Rows from block 5 of the encoder of a small masked image model, named by matrix and row number. Rows with one number belong to one neuron. Each number is 500 + 40 x the weight over its row's rms, rounded and kept within 0 to 999. All counts start at 0. Numbers have three digits each. After the name is the row's rms in percent of the matrix's.
After each neuron's rows are labels from the 100 images, of 14848, where the neuron reaches its highest value: "lies over" is the class under the peak; "top examples" is what is common among them. Only what is clearly more common there than usual is listed. The data: made-up road signs on poles.
# fc1: MLP up (encoder.blocks.5.mlp.fc1.weight, 768x384), inputs 231-307
# fc2: MLP down (encoder.blocks.5.mlp.fc2.weight, 384x768, transposed), outputs 231-307

fc1.374 143:593417506452502461511480462532502491514456406514503469505470464516560583479563499470469539590502466476514546485510475439451549556493466499550481463430516428549464542506455380472511499453483474468576550483487487583484500476476491528
fc2.374 137:453461514477480537579536503453488476554553476431540540526503471460522483482492515569534498462491456463489627494512468541545477519461503513506528505509540436477543466544449505535482497582490517498513385531499465476466511534493507484
lies over: rim
top examples: hexagon sign

fc1.78 153:486539546535489488467528474525493529447558446555456527462512477461462541489537437508448471502500541476528502445473554543537468492530468527481522492468523473508414420522508496529553513544505487493563557495592456516511482523437556541
fc2.78 125:463497536464519542524516516475535544487500572490465529487487507555530500473495580462464460524425444504501423572497460507444584456556549501576510460464554513452556472508537517507475551496514536434488503548535515550448506466481432480
lies over: symbol
top examples: ring; pink face; crescent

fc1.469 029:454499470505541514469531514494516488528520505511506529491520523498482575498477422544523438555472513545571488529507469588568528490449562530533513526472418504523483538467545469470526491566478510466523551519505497470493379462496500552
fc2.469 047:507498490474457476466504489467563415497523548565544444568490514557474443428460560502523552462548493536486493475458509450441472510512486543519499513502524560511561601541509500536524453486521527572504439452550515511452526528550513480
lies over: face
top examples: %; brown face

fc1.245 124:547467511459501477470509405472488490520487443477525494475551444563499512521539521470526447487481487500500486500510546472472523588559445558474499528510477458538496458506432470549465449625553493459523514501497460498411493508498500536
fc2.245 125:499516502503478494490509509506500518477515496506497515521519519493494483494514484492497501475500487503494493516507517509495510510500500508493490501499486513507483499493493514515508489495539507493501459494489500489486493518512507480
lies over: rim
top examples: pentagon sign

fc1.168 035:474570441545436453484471500449513463511454521530533484485570549530516532483554610571506441438581514475515533512490500500516505531545512522498421412609535572491502489498510492460476404551522504508482463552451482574495551521457458571
fc2.168 052:518518534452557533495499529498497518510463517495490549527449496538476479515556490455489537519518447524502496485519507511455469522469486438484537501541476491450471538523475517473443527502439459493516496539553507459488426486457450545
lies over: face
top examples: %; teal face; brown face

fc1.43 169:535509483461499559493522453517544514516556467495522492591514578552474513489453529497465451460471472550477467415489439472449537484512584540569540552401534567559493530538492543466535516466449471499441485478529448481494456434544500542
fc2.43 123:482554489476489499491513490515514522540497471478497487494557511459509490534485498498490467448503464520480519492530495505475488499457489546522487551506506485523478508502505548561535536478514494467509482521481492497533507485533524476
lies over: symbol
top examples: cross; black rim

fc1.708 173:484544485481542552492527569472455489457562506544475500595409346501484492515484496450482463514485540583496505525545430421526500502473464511496549487562550477500492552581505545478412529498472494504482519559500477448558497463487567559
fc2.708 116:584474551488504567560520462522483489483483560486511466496481440487479441550505514528495466512518513516524499564465564483530528456482469513477484492497468447471501454492450501547510578467466485479475425459537513552520447542436516548
lies over: rim
top examples: struck through; triangle sign; white rim

fc1.490 165:510529540538402548486517457482505516515436505539473468501477500485493478494553483490577605489527499456466483560512529469431537469478539461462535504540462481480506474529518492514513432575467507498475473460424496501511506488520521526
fc2.490 144:526545489494485473469485511503499477413529529526449512534503493529525478493518471510554415538496574526519507467441498517529455416584560494501576550502515534512459497493498557511475513574518468502475480539497529518473427512489445439
lies over: face
top examples: pentagon sign; struck through

fc1.74 077:468463470503471441475492499520506495467513502481418503453486477434473518536512501531490508477462445523531512468579490463464539435537538444506549510553445577476417470504512462530495598547518502530500516413509480510487505484545462467
fc2.74 125:504499494508495504477507475492510500481503493500507499507493495497491484496486507491491492492498489506491509498494501496500496502508494504510517507502491499505506499513502515517515486490511499510508472489504507508505494501500508497
lies over: face
top examples: black face; brown face

fc1.200 130:539523507534473541459476502493515535483499518551479433533532501466420488502525432497467505531473434476536486463470506499468462493507512512575527562566546510464423489529512585547492459522488485569558554470484507455408565442491500466
fc2.200 117:450535495528507527526500544492501514543537488539470565541486530553513485458481510515562443500520526508485504463493530456504444518499444478513483468455476499466566490480483444543517519502525509414533468465517504526516519467495494458
lies over: rim
top examples: triangle sign

fc1.103 222:545454453503454506481504493481540442523496467504485566497487519527549557518489484494523511490480572560492528455491516447456486544474435534462455412396490492490564495456494466509462485525587498406448442502546447505549515489490486533
fc2.103 216:473494503476474455457475563481454515423546523527488493517490571470462421484552505558494503453514548466508438459512549499493477515489577446440490484463490510536507498511506548525496459502495426467492431507514553478544474521497480541
lies over: rim
top examples: pentagon sign

fc1.108 026:497508532453482457560492525532596482508498492500551509518493576484580435479497495483527468400473505526549478559498501425533482547450493554472550504488485514483471518452536562490399509527479501444546478524421497515494464518511508597
fc2.108 044:475576478473486492519507525523496561512500428478452579529485474572444537591537490472594541588479428484549517413517541546500480474496529431515579502547531477489491513569457502497512464513436476458423499555522478483494480445425574462
lies over: symbol
top examples: ring

fc1.731 045:595526537443514458459462498468449544505462528493523511470539528535519463464525475517580575499491520485476517448444536446473486510547509474477476476519557419495532544471541430484530455608484510535528565448520504507445470513491464513
fc2.731 094:457535507489488533496508472519503492492510475507504476504503500480476538500512507499500501509512490509505521502521499488492502485511518498482511511474520497523482503505490520517505524465516514499493484488511511489512501512524504501
lies over: rim
top examples: circle sign; black rim

fc1.487 232:574503555479467495485518424579458458518421419541570478483496435546488501526513446401531505458463452537491535507466490399401534482495483544527530460475503499433483543490470441504550523522507467466517482502508488487457497450541481450
fc2.487 188:451623497516472519513515404555504488512481497559520530495541454575492528535422483453554516541503481562535475508524484458497466416552585499543526481559495475499460474505469529537555524471481543486501476480480519515504470536573463425
lies over: rim
top examples: pentagon sign

fc1.478 130:565512517525501563515455532516563484478540537439477442531547484523530415528501495548543459497483525477450493455493527534477529506504469482556520508491505576488459481517566468401505515471525547482496493533506483458562455466550474495
fc2.478 123:517485520490455496475500492525474513510506518486508525503479485462494504505495509483533497501485521502541469537489474562462466478455524480485486525534468470506479494482499511555476502484492489444510452479503489517509468490471488488
lies over: symbol
top examples: pentagon sign

fc1.554 161:484500484462527522511462446501465456437497457445517438515506479466509452429479499474422445490509485494458478548542435490481508435487513452483496555485463478589496512544483419501492597467476492538500474482540544547521485446519490532
fc2.554 132:498522449497480511487528462513560493521442532541511489507496564504513522472509466507432520517464546507494441470473532476545490409556539483564482443542462441496540460484460536566586482490504543561567472450510458482539486503518471516
lies over: symbol
top examples: arrow left; arrow right; white face

fc1.632 165:445476500458488454460505519501488530455539528506526460450485497591534488508540451486520547443458492549514528527473542465548508510489515512468488487438555522525511471535471524428497486491402538456445417491501448523546464461489542473
fc2.632 124:523505514491475510473500464504498522472512505505439507533530496510528502496509494500468495471507498487508496500500499482505534454477548491493502484496508515503551498478531446518517507513482507485497488468497503489516489500544503519
lies over: rim
top examples: pentagon sign

fc1.283 222:530501542502543468474538451500470480444478484478475526497511410492546507492464473425581470444490482513479498556553497592398508552488459521487424518551554481468526530527433507520525486500532518506524487577422531504357465423488554475
fc2.283 187:533441515445459508548618469521473497496524440434471514515465511431505563540448467487561464446501537482518502516534498490450550528470528560442460553465497506513557559476383569540515484566484456498522512606457523591388439456545491482
lies over: rim
top examples: pentagon sign

fc1.494 185:536522482521474520517476448509494523441555513521526452554520451455415441564525428504452511502498458468540504459533568498505504522469528538592512469574498548515372513493525523528469426485531469610567501491449471445457519404515529474
fc2.494 160:487512548508535485529530518516494523460481519500495589471481528495511500491439493468563481478506547493521527486526483460501462520512487435468464525531482459437581444495478413505538579498495512404500504491499517514510528519522477507
lies over: rim
top examples: struck through

fc1.522 159:455504468541491506458436495502570524541463583486550429490534510521516531523475502507447479448503475519490545507514478524549510481439452488466570579472509586513555519540606542456504549453504517542483431527500488471544425464501506498
fc2.522 133:467527547488515515507532504513477499482488470494503572503542483506509507524488490495514471496505474470476515556541485483504497492468541476498488516519486462464509521489499537508482488484511471474508475467517477451504485481515478505
lies over: symbol
top examples: blue face; heart

fc1.486 065:500472532553474536553519474490479526548459510540542467573528522519538453532504476494533581463519469487522544428523478497469482508517424484473469526515520463460549507513491471501461501461490627565471559597521495489447446515476433516
fc2.486 076:528515507484544471535463548502474493456523489479479529443518490453472510515528493463485452552450498495485484509516541504502451470494504472520501504453456476509497476451504538520486498520555479458576408490467529533507533462521567460
lies over: symbol
top examples: hexagon sign

fc1.254 032:552500496552575465481511492542455566469503444541416446513510520503526498528515491413509593544538541499445460452517465484448586455495480471441503502531541502456515422560536471498519523495463471502457461540551545489436580521489448518
fc2.254 049:523510479567528515559488471430428468468487502425550545515549515494509528483499472559475481480467475467532510502502483493548473515505551449533479557484473494543527464470487508473502519500513517504481496527416486498551467512468509476
lies over: rim
top examples: struck through

fc1.62 174:560541479544434589519520444490534547502467509535532529484532412447489482502518488483453537525433478436508491542490552450566566448524531495505554408566408510462489485527471469485456460474474440521450527507501528410454497498437536460
fc2.62 174:557532509460515508491486520538515523476504521506450442477458447522553519500532501448453469490548503543565522521526489533502528493529496489503566537537499520517494539521494537481494462522496506421487440496537466527419487519537451525
lies over: rim
top examples: circle sign; struck through

fc1.147 036:443420524449604550480495494467570538489492566494463542534443539516488549459458466553512470496537522552457469430499495505507460532478521509504526583509477538470501567524503538429500490589559448502487568494471436502457499421527609469
fc2.147 050:531544422474378461489463515545466502572531494546576435465555432478459443485507453473508520447505523514566483531478484506465521504456528523524519487457529490520471501505516423558563459523505512463545430493525483549522530538526465463
lies over: symbol
top examples: star; &; red face

fc1.631 030:481487420431519522481550482471460426496483531513527507441583425542521589466464495468497586522507483481487408477514469451512549526453563543444488544590465542549424512447607540434538518558427476483547514440508475544479529563527490578
fc2.631 042:537447463541454487492498484531533503464531497502420491532527578473505431479501559566515458516519517484492495464476497523547509525503536569531471501454467524527524441597490534558522439479504497484478328555451469477523440503489509491
lies over: symbol; face
top examples: white face

fc1.386 027:484546477543600551528560516452475551447508519505477522525487430487496508512499474505519496548565470512535514493513435544488528378483535550455485477495463481512585444552515532543537508512500491439508490512558512502507503566491468503
fc2.386 046:519524471551478481446480466468511474504462510524507428504518553554498472508463509482456548451494465532488473556488468484546540551513484493515520515517489544443474523514504507544455465466531504528461515445457492494468479464540508487
lies over: face
top examples: %; white face

fc1.605 035:491554483480525539440520479507506475484500547558483492407518550610484488527542501511529548510457498483447443421497561435497522541492425437555529530476549518493473512476479457481481537507498531517537573537565513500485441478584533501
fc2.605 070:410550499507501492510496518493457468479492463477540524510475504431496491491477504544450450527522492534520540535498513512501527517474538519434475484560486513546539537469467478565506531487510519485489450507465534449482572510503519474
lies over: symbol
top examples: black face; star

fc1.677 198:529478462512472490462463541465472547538480497462451491558478510564569509489557518503476500569542508499475510493516563515535517545515501477482507485467436503515424515480504463502475436558508551480531483496467473535484555522432503476
fc2.677 185:444542529562515409501520408541526486441535532530469541491584529481553526558562505562514473529430490486561402495433524500433481458467520491530457450458467499517488550534473501575542444504516544503488508512492469515476433497551546420
lies over: rim
top examples: triangle sign; square sign

fc1.606 117:537486531470514502489430567524517458535469539403474469460414516443518455526479514482524479511526453472496560497498446559562518598463468507445533487499538504484492594500455481519530569490461512540481502534453515432626539515515491544
fc2.606 122:496492495504499505495502497504502497502499478501501502508529516492499491488494495490504500498481484500495520510499507494505512492500495495502496524500494509493494496487497511504505496495522502513499476490508497498494519516505510508
lies over: rim
top examples: square sign

fc1.205 193:509588426509477518511478484503512519466500566574602488534541481515505506419516536528470487489480448530491513495508531530485493529527482495554603510519461552497547527535473588461463551578523550505491501511519487485476414459468555411
fc2.205 169:484515530490540518515530522492447468516515526454487524491494485446546541508451478579605429582522550506460466525464541545505505550499527478529474566471509400446488485429464445533476533509542500494520560482458468519472502525572449450
lies over: rim
top examples: triangle sign

fc1.306 097:563507455516452554468541497484521496446415491510512484416508439476538501450543472501534555518510480468525466503491461477529487474561495534565474473560485531489530463487468461496490547569461557520441494558482581522402478551479432496
fc2.306 126:504502543465534508506515513507486489479543502496507502512534526500479501508520528505490491515510516493517493505522500497481500488489486496496520497487515495513508504478497478509517494482507483518495469485511470492501505497512524488
lies over: rim
top examples: bar

fc1.541 023:573477537496532509559474522477571527539492488512494561559513563522573461537499537459472487444463486536493487412557527543508490545414432498420467541547516535487490417526498525456503497511534470521517444552500526478508552487440494525
fc2.541 033:530553477490513456525487502539477540459411437467488552461534483525496541522552451559550482524508491468471512500557461541547506457490635514480503475594471504434463485487469549587467524524406520479462503486505573495523517444478529470
lies over: symbol; face
top examples: triangle sign

fc1.703 175:495462492454491473472485499464542483500513477534531470479499523494434474541508473429463490515450476484462556505490475523550516491461536464447492531520474503562446516485484485549465524531514490544549478503512497488451541554422457504
fc2.703 176:500422537463466551564514472494498453515528502536552478528487461517499474484500523539529461470529516480490539504541480502497458478465504512499486479520492446502515468516466476546493537545502429487508426478485474517454497514503491539
lies over: rim
top examples: circle sign

fc1.370 163:444520473537387530491546512543548468436553492531476562463545516483471532496487484494500438460474496497491480516511494477558565565471459586542541449491490487534500565457556428484578525548510467521518550494501515455509473500543520524
fc2.370 122:517484481515491499498499526505506505484518501461521506475488477475531490486498506516508519485534506469493487489474523512525496509482486486507499519488497530490472500543508517518484497514469475499493467524518489490507505508513510480
lies over: symbol; face
top examples: cross; arrow left

fc1.508 173:526456565536469529532455505490436431485514514478531400461472470476488433493480486367372523471509465473539472594492513493466501510543504428497569538471480547524537615525519500468503528505503465534438540490478555504489425536493571464
fc2.508 176:412522525514531437424547483533568511534442482530474590567488548567524548552544445552612449549517505598471523435518462508540543495480499536478442465547526427499472450449508469540446432516514546483565532518489477503498526503479512515
lies over: symbol
top examples: struck through

fc1.549 068:587527543481453510500417502495472515550423522549523520531566502535526540508548506517548517508491499455434527455494462434478500548465523573438464524501489472431494542466496447462503532565517552535543537478506542503484468530498523513
fc2.549 125:478519508494537506486527501505490504476508484488493519496518502488490495496490495509525477522523526481511523513507494503505484503499507477490503502516505487523520502496506513518485485495486506505507481510494494505512502501505505496
lies over: rim
top examples: bar

fc1.6 030:564500481530499458508549444533417480487552457513488486489494454581514479451495532466486529500512508487495454488478536477427546455572445483511489483462540500475481586524520523498453462498569563595483499442421517562486513478576446501
fc2.6 065:448496496492507522520542493424538499485474507523520508509494573429484543501530505494461494470488480545465521510527473495522494483493491495511507498493499480508520454477508494499502526496507493499519465449545504464515483542502498518
lies over: rim
top examples: hexagon sign

fc1.26 027:439541501520538470455490495515460498504493478502466478491512466418478570534541471576485512531484445459558458466537452553482532410497565573522480483488452449503489472449535486488550481522406496467550523506547507463513445521415495501
fc2.26 044:550500488460491498488469494461528436476498517529526443544511525572507460534440531464471527433553522505530520559485490473500452551503438513535568521468483555488563576508504506539476426440608502519502473462486542544496530529591487467
lies over: face
top examples: %

fc1.353 178:439512482530444533503461516519438475504478520466540524517525510520530531570490568495523442499488503365548539451525509538510486505497443511479554555512530462554549496453529526478521543492541522528443495501500504517480501536472520450
fc2.353 132:463494495519466439482492549539476503499483522567528475542516514485519523536510470465456467563460475490552537479479495492514492519478502529491484536506481510504455496525495489506467527482480508506491494516525534469460488546502556461
lies over: face
top examples: crescent

fc1.473 027:549453517489485486509536489493474538480429419568483457531536512472526489484462525446523476478496538529485407517452553466464564458488482516466499504505544495511496525509516518513428509495447544585495519540489485510502459506544484538
fc2.473 032:500468537562509497536464512516526542495543507452435571491505431483529498495508527587519507585396487551496550511484464542534497465487540485552486478464409493516498491526436535467541510533495502470536439477490519450517497530516488474
lies over: symbol
top examples: crescent; ring

fc1.302 034:486491482481602542539467467484532587476551482518445521548460459475415498521438479555505595590555504517529421479470475550536531511426454433520543532459506483511557472504552567584492587474459512451490568446525503454518454537524498489
fc2.302 059:535492497528477479519520525480473473533506520509447524497559479495525493517491488506504507493472503507499517493502490483483512504514534577484517491473528537573533488493472491511574470523534494487483482513511447496505519517532566517
lies over: symbol
top examples: pentagon sign; white face

fc1.393 199:537453470496542503465517526503539540560515520530500582468523504502482487490496472447540515567527531546495632459493443530498439518478439499426475527472512465416473558552487517557523500540561592476524527565475459521495515493544407497
fc2.393 160:451449539466497510423505484505439497528493421519525522465459494527492509496539472529498501539492524482582505550489478515488513481526591428491524495547480508518539542484487441476483477577527407521521401507532500500477484545487502461
lies over: rim
top examples: hexagon sign

fc1.3 049:596498523528414525522512492536463495474445510545479497481543516524511535496507549476523530495535453477496539444455482428512517513550491469476508481523511441480453575492473530486424484499528558500549544480488522558453462521510459481
fc2.3 089:486515527472536522526504490487496507503496486500506504474499502488475516493515492500511478527485522507491517501515519515505481509487482504504494489491493493498516488470475493512466495501481507523528480507495483462500499480523549508
lies over: rim
top examples: triangle sign

fc1.505 031:486515524516621541488481435517481561493492507537443466565440535523484494557528499569529600557506554499462489447554463522449499435475448471455500538515577494499515440577502474496496534539547516517420521463574458477465507479527502495
fc2.505 042:502489547533500484485489544471420490508497499440539499515562445474487463511432466539460470486466465496516494492467498528515532499513570487531482515443467522534497437481471451512566514469503463471568497547457551498558533543459483487
lies over: face; symbol
top examples: square sign

fc1.711 182:475512425485525524441431523454444501484527466440427400525453540485505436427479527572422516457501526506516448506489494509552453491551353489505537530524536501572563536463497481496509593567487445550453453498550471439476483493483488479
fc2.711 150:503532536537520498392456488507470447484422567505534554522583509564507551527544480565455483534542440517539490476453530465521510414467486450534562525530500555503534492581521440483490463505488508508434486463527477492442406503571518490
lies over: symbol
top examples: ring; P

fc1.399 031:492502472466436509480423503428508470564515492508487481493560481563553527483501499471510511461562452509445441523514523426514481502547492510496453497581481526526434458535539525509477485448510524486474514531464564544510477486494475557
fc2.399 068:449538518544501472457536491547513488478430499461512489474450523487526481481560491523484488533443463485558463487513475596478484541477462421494524497517521482454499496532519541432494540509469415445507421515486525490508500487471562493
lies over: face
top examples: grey face

fc1.125 051:563531496475372461539516555504508400500473512488492536440543520532468459404521532484469486449483489504501516496460450512569470505561485543537482481478445508493508510419520489523472514537518564525549468518444528525472534525499459551
fc2.125 089:495518513483525512479501507484512493479477501518529510495499512517507516506513504483528484520516510479519488504513526520463504505494500474473511506519532493517501515518494517511485490475495495509469515507531492508506486464494515507
lies over: symbol
top examples: ring; circle sign

fc1.72 051:562518499489534504458627476580500594510528456524496476500493554532557444512453531543521497472547467503497506533445517447475545575528475540494460537486584506481540542483499504481463485587552520533464494511475510506422500481538511525
fc2.72 089:453538474436499537544462499477474456509485549486476539520499491475494527488556485456476496525490491487523529488544518513506445450450564451448506464527495502453458487508474488518504503496486507540509513469469454455524481511492491459
lies over: rim
top examples: pentagon sign

fc1.321 106:598506527520501540505477471517599538535494476563539503485537486504470467505496513473536560537523487393434560490487462475488505487459528514506393511535504527470469484447496421463492487497522469486524611440479512553591481425492510447
fc2.321 134:485514507482502485517505507470465494488506523492506501519477487510496522518482484489509478521492498498524499537470520517472494486506461484478531520495493503498475515461516523532456518496482504486505437524496480503446496525514508485
lies over: symbol
top examples: bar; black face

fc1.602 028:489539536503536498460523418496504455562442490553507492485510483505413502476515501493499523534504470490496472508550488502471520518515529465542564523499524513442496527523572458588564463501482513461541539457536516494460424491530512520
fc2.602 038:481552482542501496513495531447508438495526559543498506537516535519591499492495480538520495484523557451519491477463491457457479493484468549479476464526564521499548503451504471528504451476488531481464482518504504461481477543560439481
lies over: rim; face
top examples: circle sign

fc1.84 059:456512502586507541516509552525533511490550509492493465451506503494489490503456498507460516477441556477506511474539462525496452445468499537529525501520444567484501510548526473494515528510425520536451550482476520461483514488484458496
fc2.84 128:499506490498497502486508484493496505494493476508491502512504505493497494499508493488496501485497482502496505498506510502500503502505496506500511500487487501495490499504503504516513496494506495501499490488514500504504490495510500496
lies over: rim; symbol
top examples: struck through

fc1.729 030:393477472461447467490495483398535444542462500553536539546458505511503478439466481496504450462536511464525495596564455468509517493535534550529482485546481555486550540495543518458463477492475507542546513538404460530486481560510421560
fc2.729 045:491517526463527485490534495540469512516517505422453465585482447494437504547585528440458487487463458529546491442459589524432501513448483462606495525485552553476501577578484491473538516454492440487507431502520494463477451503534492404
lies over: face
top examples: arrow left

fc1.87 201:535511534474500429504526428522482534457517487531518459543527441560482554455429507463522532501472555468479461509544459495531473519544530542523454505524567518530509464433522523506551503482478444486476504519496483498508478541541520455
fc2.87 155:513559542535526495547515470516466504534514567450495465530473521491540462448441493478464514479497523500507406514488578437562479457510447448460508429468503492465497458446497456567495522466546568468519530479499590528488485553520497464
lies over: rim
top examples: hexagon sign

fc1.134 222:510461527501467478471541499524471499555513453591505524456561505519500447532497479512509539419479529565485454486487520421501523546520487558538457455469544487409507504463489469530503510460500472494497492530506527507507503429465468464
fc2.134 209:517568472496438470405523516549501491435507556536492492531458565499517531488516440537498436488525510578537514452439557427525439440554541517471494504482491504442540518484547590536526426554499492479472411506495506507489439509482445510
lies over: rim
top examples: pentagon sign

fc1.161 025:492509543468519462542561464507439495473551535560504512533534461465418425490514464524508629484508475586463408485409543549519536484493507518456485412463511523510516480535550518529511621500393452513489502514487487473498458533561500574
fc2.161 058:482430475540514525471479483488496501505494465423478496460545543424571585479493524516510454544556563440505452450500433482529533459529572476498516530566474492578497470526514509496537457483585560509512480470528441552468528507492453519
lies over: symbol
top examples: cross; white face

fc1.659 167:530474540553517473496489480557519489534475480519452567425507522515498517497505519480569562533562487498511427466523517505421474460500511528468496456504440493426505549512457540491449472522514491512419520455507523408504517478507522449
fc2.659 136:472453515535448532541511524488479513499542522502504517496461448455525477553489486547506416486508541533507557483478436494488525482589495494461471523530498508568503499481521494504511442508490471463504452581503485585446497504474420529
lies over: rim
top examples: pentagon sign

fc1.382 161:533509451465514476472500488460501464514448533545461532526443463500535619496491524468444572403536525551493539457481546473443451524438492485480508468471513435519495451522549505470545530457541497523480577531516498462452491559453494512
fc2.382 133:494471474478578472506510538513433539430542498460507451494485501509547496514496463514598437602469563522528528539489507535502528415556519489500480537505517532471536467455485463484433489543530433440473525474547496545427496515481477453
lies over: symbol; face
top examples: square sign; black face